From a checkpoint of a small encoder-decoder audio transcriber: batches of 64, 2.5 epochs.
Rows from block 7 of the text decoder, named by matrix and row number. Rows with one number belong to one neuron. Each number is 128 + 24 x the weight over the matrix's rms, rounded and kept within 0 to 255. All counts start at 0.
# fc1: MLP up (decoder.blocks.7.mlp.fc1.weight, 512x128), inputs 0-127
# fc2: MLP down (decoder.blocks.7.mlp.fc2.weight, 128x512, transposed), outputs 0-127
fc1.420 [150 101 128 115 122 153 109  95 112 171 113 102  97  77 116  92 112 127 167 166 129 149 155 144  87 122 106 139 184 111 145 129 131 162 172 160 165 134 130 133 138 112 126 125 115 143 119 115 119  78 154 126  54 120 125 110 115  84 151 134 152 143 118 141 129 122 121 107 147 142 124 111 169 145 153 128 135 108 154 103 119 130 174 138 156 144 136 129 129 143 134 184 144 138 135 141 172  91 132 147  88 120 140 121 139 112 106 140 123 112 108 124 165 136 125 135 146 103 136 133 128 139 121 159 131 113 115 164]
fc1.421 [144  59 142 106 112 154 121 111 127  97 117 104 122 181 117 139 142 134 140 113 166 103 156 110 121 123 136 135 146 135 161 148 134 134 116 105 144 122 110 134 130 121 152 110 149 170 126 142 134  93 148 115 150 132 145 163 156 169 130 152 165 110  99 116  98 106 107  87 100 139 103  86 142 129 113 155 102 165 128  71 147 116 141 118 102 106  97 105 100 103 165 108 168 163 134 117 156 111 106 153  83 158 130 113 124 110 123 137  92 107 119 153 127 178 165 131 149 113 116 132 124 122 161  94 136 100 147 151]
fc1.422 [124  93 117 158 164 113 119 152 120 145 100 138  95 148 157 103 122 156 101  91 118 131 139  78 147 131 116 162  99  97 157 150 131 143 131 113 130 126 176 110 120 179 128  90  94 121  94 147 159  77 128 131 139 146 117 133 109 163  95 134 101  89 160 146  78 132 119  96 126 161 114 110 161 166 174 154 117 105  98 161 191 145 103 131 149  96 163 106  66 128 169  92 104 151 111  84 111 110 148 158 103 162 122 107 166 134 124 130 111 155  90 110  88 150 125 101 119 151 128 184 107 128 183 135 150 142 139 151]
fc1.423 [144 101 136 114 113 129 138 135 130 154  99 117  98 114 153 106 128 141 101 120  98 130 148 170  78 103 139 157 103 139 113 152 159 129 117 131 131  96 105 126 134 143 110 134 133 116 148 135  92 153 146  87  98 128 118 164 103 176 141 147 148 149  54  84 141 153 134 141 142  93 125 147 153  86 161 161 112 158 132 164  99 163 100 103 146  87 147 130  88 148 142 140 128 139 175 149 134 132 160 136 123 134 111 156 151 150 147 128 108 135 140 146 165 126 118 116 141 123 160 133 133 102 159 137 144 141 141 148]
fc1.424 [145  99  98 150 151 124 188 113 120 119 100 141 117 160 165 128 115 128 151  97 120 127 144 145  65 120  97 187  99 103 121 218 136 114 102 140 123 107  97 164  93 133 117  99 110 126 143 109 152 144 155  80 151 152  67 140 100 127  82 132 109 109  94 110 136 122 112 144 143 127 137 155  93 128 147 151 116 160 125 121 136  84 142 165 100 109 125 100 168 123  85 141 155 126 107 168 103 107 123  84  80  82  97 192 144 164 166 103 105  91 131 128 160  86 108  88 152 134 151 136 144 139 112 153 117 135 110 127]
fc1.425 [154 145 107  84 110 160 133 158 132 136 125  88 161 125 118 121 167 147 132 207 166 158 129  80  96 136 134 112 128 161 105 150 129 137 134 110  90 117 130 142 155 104 124 115 145 132 125 129 137 165 126 177  83 135 134 116 153 123 111 155 127 135 130 145  95 124 156 187 109 131 105 157 173 140 126 140 155 139 137 146 125 141 150 136 134 134 111 176 101 161 149 101 143 136 145 166 134 148 170 145 146  95  81 121 139 136 131  71 139 144 143 112 135 156 127 134 122  94 162 125 154 124 109 123 182 157 143  75]
fc1.426 [ 94 155 165  80 121  95 113 114 154 148  83 192  66  84 127 117 116 140 111 144 138 146 152 111 103 122 126 170 125  59  86 138 146 176 109 170 122 112 124 119 113 132 131 177 112 172 160 143 127  96 105 154 139 126 145 137 120 177 108 128 132 120 141 122 125 130  90 105 103 117 166 188 149 137 153 125 152 147 113 140  83  88 137 102 116  95  82 157 116 177 136 116 159 141  97 130 100 132 102 102 131 167 125 176 176 130 119 125 129  91  95 104 166 127 117 123 143 126 138 137 172 128 169 171  88 121 155 142]
fc1.427 [129  79 160 117 158 149 128 117 161 166  96 119 114 159 104 165  72 120 144 106 117 135 111 132 108 106 111 167 124 121 130 110 164 154 118 144  95 143 135 132  91 136 137 119 135 100 136 107 113 138 130 123 113 132 108 106 137 110 121 174 156 100 180  95 138  97 174 139 109 117 102 121 122 131 126 148  98 104 126 119 125 109 118 124 114 117 135 127 142 133 149 123 197 128 123 125 127 119 139 136 125 119 154 119 109 139 110 132 129 123 118 105 128 114 129 147 137 137 123 146 122 124 115 151 135 126 106  99]
fc1.428 [143 146 107 135  90 151 124 152  80 151 146 128 141 147 114 130 146 137 112 154 108 142 135  77 113 142 126 131 134 169 149 130 146 139 101 131 115  99 131 143  87 111 141 129 128 147 145 131 152 122 106 134 134 105 112 139 167 165 119 145 168 106 121 143  92 105 168 120  92 166  97 133  88 165 175 140 151 147 123 198 114 135 113 123 129 108 134 110 102 149 124 114 151 155 147 141 107 167 103 127 144 131 131 103 153 132 107 128 125 116 119 143 124 136 137 181 143 108 123 123 102 109  82 155 162 132 123 119]
fc1.429 [ 80 134 144 112 133 142 126 131 123 141 103 133 102 145 141 139 123  79 121 127 163 156  81 148 137 128 189 114 143 165 104 165 141 149  83 163 130 144 117 128 152 136 123 103 134 150 147  81 119 169 111 152 127 156 162 132 128 138 113 145 128 165  91 113 125 126  85 131 110 157 169 128 135 142 123 143 126 157 123 150 154 160 123 134 158 163 120 135 146 133 124 149 161 148 151  74 149 153 122 112 122 112 132 133 110 141 133 127 132 101 114 120 145 121 101 164 103 115 141 135 114 109 128 122 161 148 156 174]
fc1.430 [126 126 175 112 110 118 112 139  99 145 168 138 180 105  97 129 102 137 113 127 151 146  74 130 131 116 181 115 126 111 159 148 148 160 123 112  94 138  95 141 126 134 112 178  90 130 106 105  83 137 169 111 144 134 143 132 159 128 122 162 167 130 123 141 139 161 106 132 154 138 152 111  92 110  87 119 144 145 137 135 116  99 146 133 128  87 126 126 103 126 156 102 147 118 153 131  72 134 159 164 137 103 129 143 130 108 124 132 116 107 126 119 170 130 151 128 106  91 136 107 126 113 160 141  79 142 104 137]
fc1.431 [118 126 126 139 116 139 124 161 122 131  71 134 125 129  86 165 166 156  96 119 158  99 126 138 118 103 119 137 100  97 169 152 138 165 110 159  93 129 156 152 139  90 130 140 126 111 163 132 110 140 182 148 108  84 130 101 117 140 114 140 189  88 178 157 107 137 153  86 129 119 138 141 124 148 137  78 132 144 124 111 128 125 119 135 122 122 117 133 100 140 122  76 133 140 124 147 158 134 170 104 126 140 120 128 103 130 147 140 106 118 112 150 123 134 123 135 185 124 150  87 124 147 134 145 105 140 131 100]
fc1.432 [129  82 189 153 147 121 108 138 148 101 113 138 136  86 128  96 105 169 101 113 114 135 155 131  97 126 121 141  85  98 122 101 167 124 106 142  99 142 116 134 114 143  96 117 116 170 130 182 141 120 123 110 108 127 108 154 129 128 123 147 154 129 164 135 117 112 141 167 102 124 107 143 124 114 125 128  92 107 153  69 113 108 159 162 116 108  91 118 141 125 149 113 142  76  98  98 132 117 102  98 136 132 132 106 100 124 119 156 120 137 119 170 123 162 149  92 184 108 119 150 132 115 141  86 114 140 156 154]
fc2.420 [132 144 124 106 132 168 138  73 144 165 141 122 116 115  89  94  93 114 160 146 157 112  99 132 101 140  91 125 144 140 114 160 134 156 119 144 148 148 133 136 150 108 125 159 153 123 143  91 151 127 124  99 107 148 115 147 181  91 134 154 159 152 126 117 150  86 137 187 144  96 174 102 115 127 140 107 105 126 115 150 125 144  91 149 121 135 155  88 111 135 149 130 109 151 108 136 184 121 129 129 131 122 152 139 156 154 129  86  86 149 138 118 120 114 137 122  86  87  93 171 161 146 118  88 125 107 110 150]
fc2.421 [124 156 145 111 108 139 132 156 122 166 135 130 138 101 138 121  69 118  88 111 107 106  91 148 121 123 140  83 171 130  91 130 123 122 130 175 100 109 134 146 113 144 119 123 106 141 147 120  78  95 154 110 103 108 119 114 141 140  97 121 103 155 131 126 122 205 109 133 148  96 108 103 126 122 124 121 123 146  69 165 122 126  96 112 152 167 172 130 129 105 112 118 131 149 110 145 133 113 150 100 148 135 132 142 128 144 124 128 127  94 126  84 118 142 122 110 112 129 109 101 120 123 118 159 150 154 134 146]
fc2.422 [ 96 170 146 128 115 107 121 120 105 161  86 141 117 146 166 127 137 105 152 185 134  86 145 139 135 156  81 159 166 108  68 144 155 127 136 144 133 110 115  97 123 155 130 102 148 121 165 127 125  96 119 151  84  79 174 148  84 124 116 146  85 162 137 167 155 137 158 117 160  89 124 129 113  94 116 130  87 123 107 120  93 147  89 136 135 155 125 119 155 100 142 100 140 160 135 135 125  95 154 146 115 126 116 114  86 102 160  93 110  56 143 150  62  92 132 126 106  85  99  88 166 140 123 127 122 154 133 144]
fc2.423 [130 157 116 151 127 105 116 150 173 127 130 110 154 137  92 114 171 143 160 165 111 115  89  89 156 161 120 101 117 116 117 123 105  90 131 141 119 125 159 127 150  80 128 174 106  93 126 163 162 125 126 176 132 139 137 151 148 122 127 101  72 136 161 157 135 133 106 145 144 151 112 137  95 174 138 101 131 180 104 112  93 138 125 157 146 152 112 132 129 132 149 128 142 100 132 141 111 128  77 134 103 117 108 169 109 149  87 156 111 104 108 127 141 148 151 109 122 128 172 169 110 162 157 116 100 115 133 138]
fc2.424 [146 108 143 109  99 135 114 151 142  96 111 121 123 126 129 133  97 131 118 137 141  87 131  81 108 129 128 111 208 137 159  74 121 151 115 144 153  72 134  82 153 144  78 138 117 112 135 120 161 122 138 147 134 100 152  91  81 139 152 128 151 130 117 165 162 110 166 131 141  66 133 110 182 129 110 145 139  98 130 144 140  99 101 153 163 107 126 140  89 122 109 127 120 164 124 129 179 120 153 129 122 147 172 112 143 119 137 121 165 157 131  72 132  87 141 153 152 131 122 157 161  98 136 142 120 104 158 104]
fc2.425 [132 157  97 129 176 130 147 131 114 141 137 129 130 154 147 131 111  87 101 146 153 104 190 120 155  96 168 149 159 126  89 149 104 126 117 141 144 119 129 155 148 160  94 114 150 152 151  79 140 162  79  96 105 131 173 155  71 132 155 138 119 110 104  97 140 151 109 147 131 146 138  63 111 152 128 117 146 116 115 151 140 124 108  86  95 122 156 137 121 111 120 181 161 109 167 121 148  68 139 142 146 115 106 111 102 134 126 128 134 138 153 144  98 123 127 127 114 135 125 118 147 137 140 125  86 146  90 160]
fc2.426 [127 135 122 118 116 160 102 135 108 139 131 159 133 133 110 162 146 129 150 134 132 159 128 120 167 117 133 109 162  96 133 144 111 134 112 136 145 126 122 165 123 138 108 125 132 135 116 138 130 155 106 157 126 120 126 104  79 118 163 124 133 107 151  97 128 126 136 145 107 140 149 125  88 151 136  93  98 142 151 103  99 131 131 116 114 162 170 118 138 139 123 124 133  95 135 187 146 161 123 150 211 112 123 108 121 148 139 176 128 123 130 140 116 160 181 134 116 126 144 125 114 128 108 132 121 179 198 144]
fc2.427 [136 138 125 125 108  96 137 150 134 123 123  64 123 132 126  97 131 113 140 155 113 124 143 138 170 192 136 140 107 117 125 122  88 121 111 105 135 122 109 143 123 111 137  88 126 129  88 132 141 142 108 114 134 119 112 125 134 119 122 133 126 168  96 122 147 114 124 142 129 125 130 132 107 135 136  97 103 182 127 106 116 159 146 143 139  84 145 124 166 154 129 120 106  86  76 115 128 137 111 121 114 144 126 124 137 105 129 117 150  95 136 110 154 153 121 155 132 157 144 154  74 136 143 151 137 163 152 163]
fc2.428 [151 137 190 116 162 128  87 145 126  88 122 142 143  91 114 134 149 100 110 141 136 135 156 107 133 119 135  95 108 198  64 152 143 141 147 128 167 124 110 130  82 149 123 132 136 101 122  99 134 133 104 112 172 147 139 142 124 124 162 173 115 121 123  85 112 124 143 152 122 107 134  67 170 133 130  65  97 120 139 132 161 129 139 146 109 192 121 134 129 118 108 156 133 111 122 123 105  88 162 103 176 103 129 104 106 139 181 105 123 135 131 146 108 133 148 142 100 141 123 104 122 135 124 147 132 139 149 160]
fc2.429 [158 174 116 127 137 116  81 141 106 119  79 104 147 116 125 118 126 117 112 121 118 155 103 110 143 112 128 110  89 120 104 116 103 159 123 126 115 100  95 148  96 149 109 190 141 114  93 156 117 108 154  94 138 133 104 194 127 112 127 163 147 144 115  96 155 132 127 100 125 165 125 101 128 135 121  89 125  81 140 136 103  91 121 135 130 133 155 113 132 123 139 186 109 156  90 144 126 161 113 163 145 142 151 122  70 125 159 121  98 123  92 136 122 142 167 105 127  87 149 105  85 170 128 159 124 173 141 125]
fc2.430 [118 137 114 133 109 117 146 132 158 152 147 121 124 136 107 143 177 140  93 123 121 114 140 121 114 170 163 102 158 119 153 171 146 120 217 130 111 156 138 147 134  86 133 102 142 140  58 145 154 191  98 139 142 132 104  83 173  98 123 113 109 144 147 140  92  93 172 122 119 151 106 120 147 105  98 129  98 130 110 136 164 157 195 138 120 151 135 149 137 137 154 142 125  96 121 148 132  46 136  57 159  81 133 136 110 146 104  85  99 152 108 126 185 110  76 131 143 110 162 137  87 130  90 137 122 146 120 161]
fc2.431 [147 150 119 113 128 127  92 113 130 150 165 104 139 147 153 125 156 127 150 129 133 137 135 164  93 154 132  99 157 119 145 109 130 134 105 117 133 136 131 169 164 133 172 105 139 109 108 173 108 158 118 130  98 123 126  97 144 126 119 157 132 163 127 123 137 138 133 140  91 107 128 139 167 112 142  96 133 132 124 151 121 131 103 121  91 118 130 134 133 159 149 112 133  77  86 114  96 112  94 126 111 123 117 163 122 137 117 142  93 170 133 157 147 175 160  79 111 112 100 139 112 152 147 102  89 126 131 137]
fc2.432 [164 147 104 145 152 147  93 131 159 105 117 150 117  98 113 145 163 115 125 141 105 129 119 138 143 142 131 121 145 148 110 148 115  80 159 116 118  91 100 133 129 102 152 118 129 153 114  96 164 149 114 112 147 133 166 168 132 102 109 114 140 139 154 105 162 138 116 113 161 131 125 110 118  97 152 137 158 125 123 149 140 146 144 154 163 114 140 117 113 126 142 170 103 132 140 124 143 123 155 145  83 117 108 116  94 139 122 126  83 153 138 131  98 161 149 131 119 152 147  91 140 138 139 134 136 129 124  93]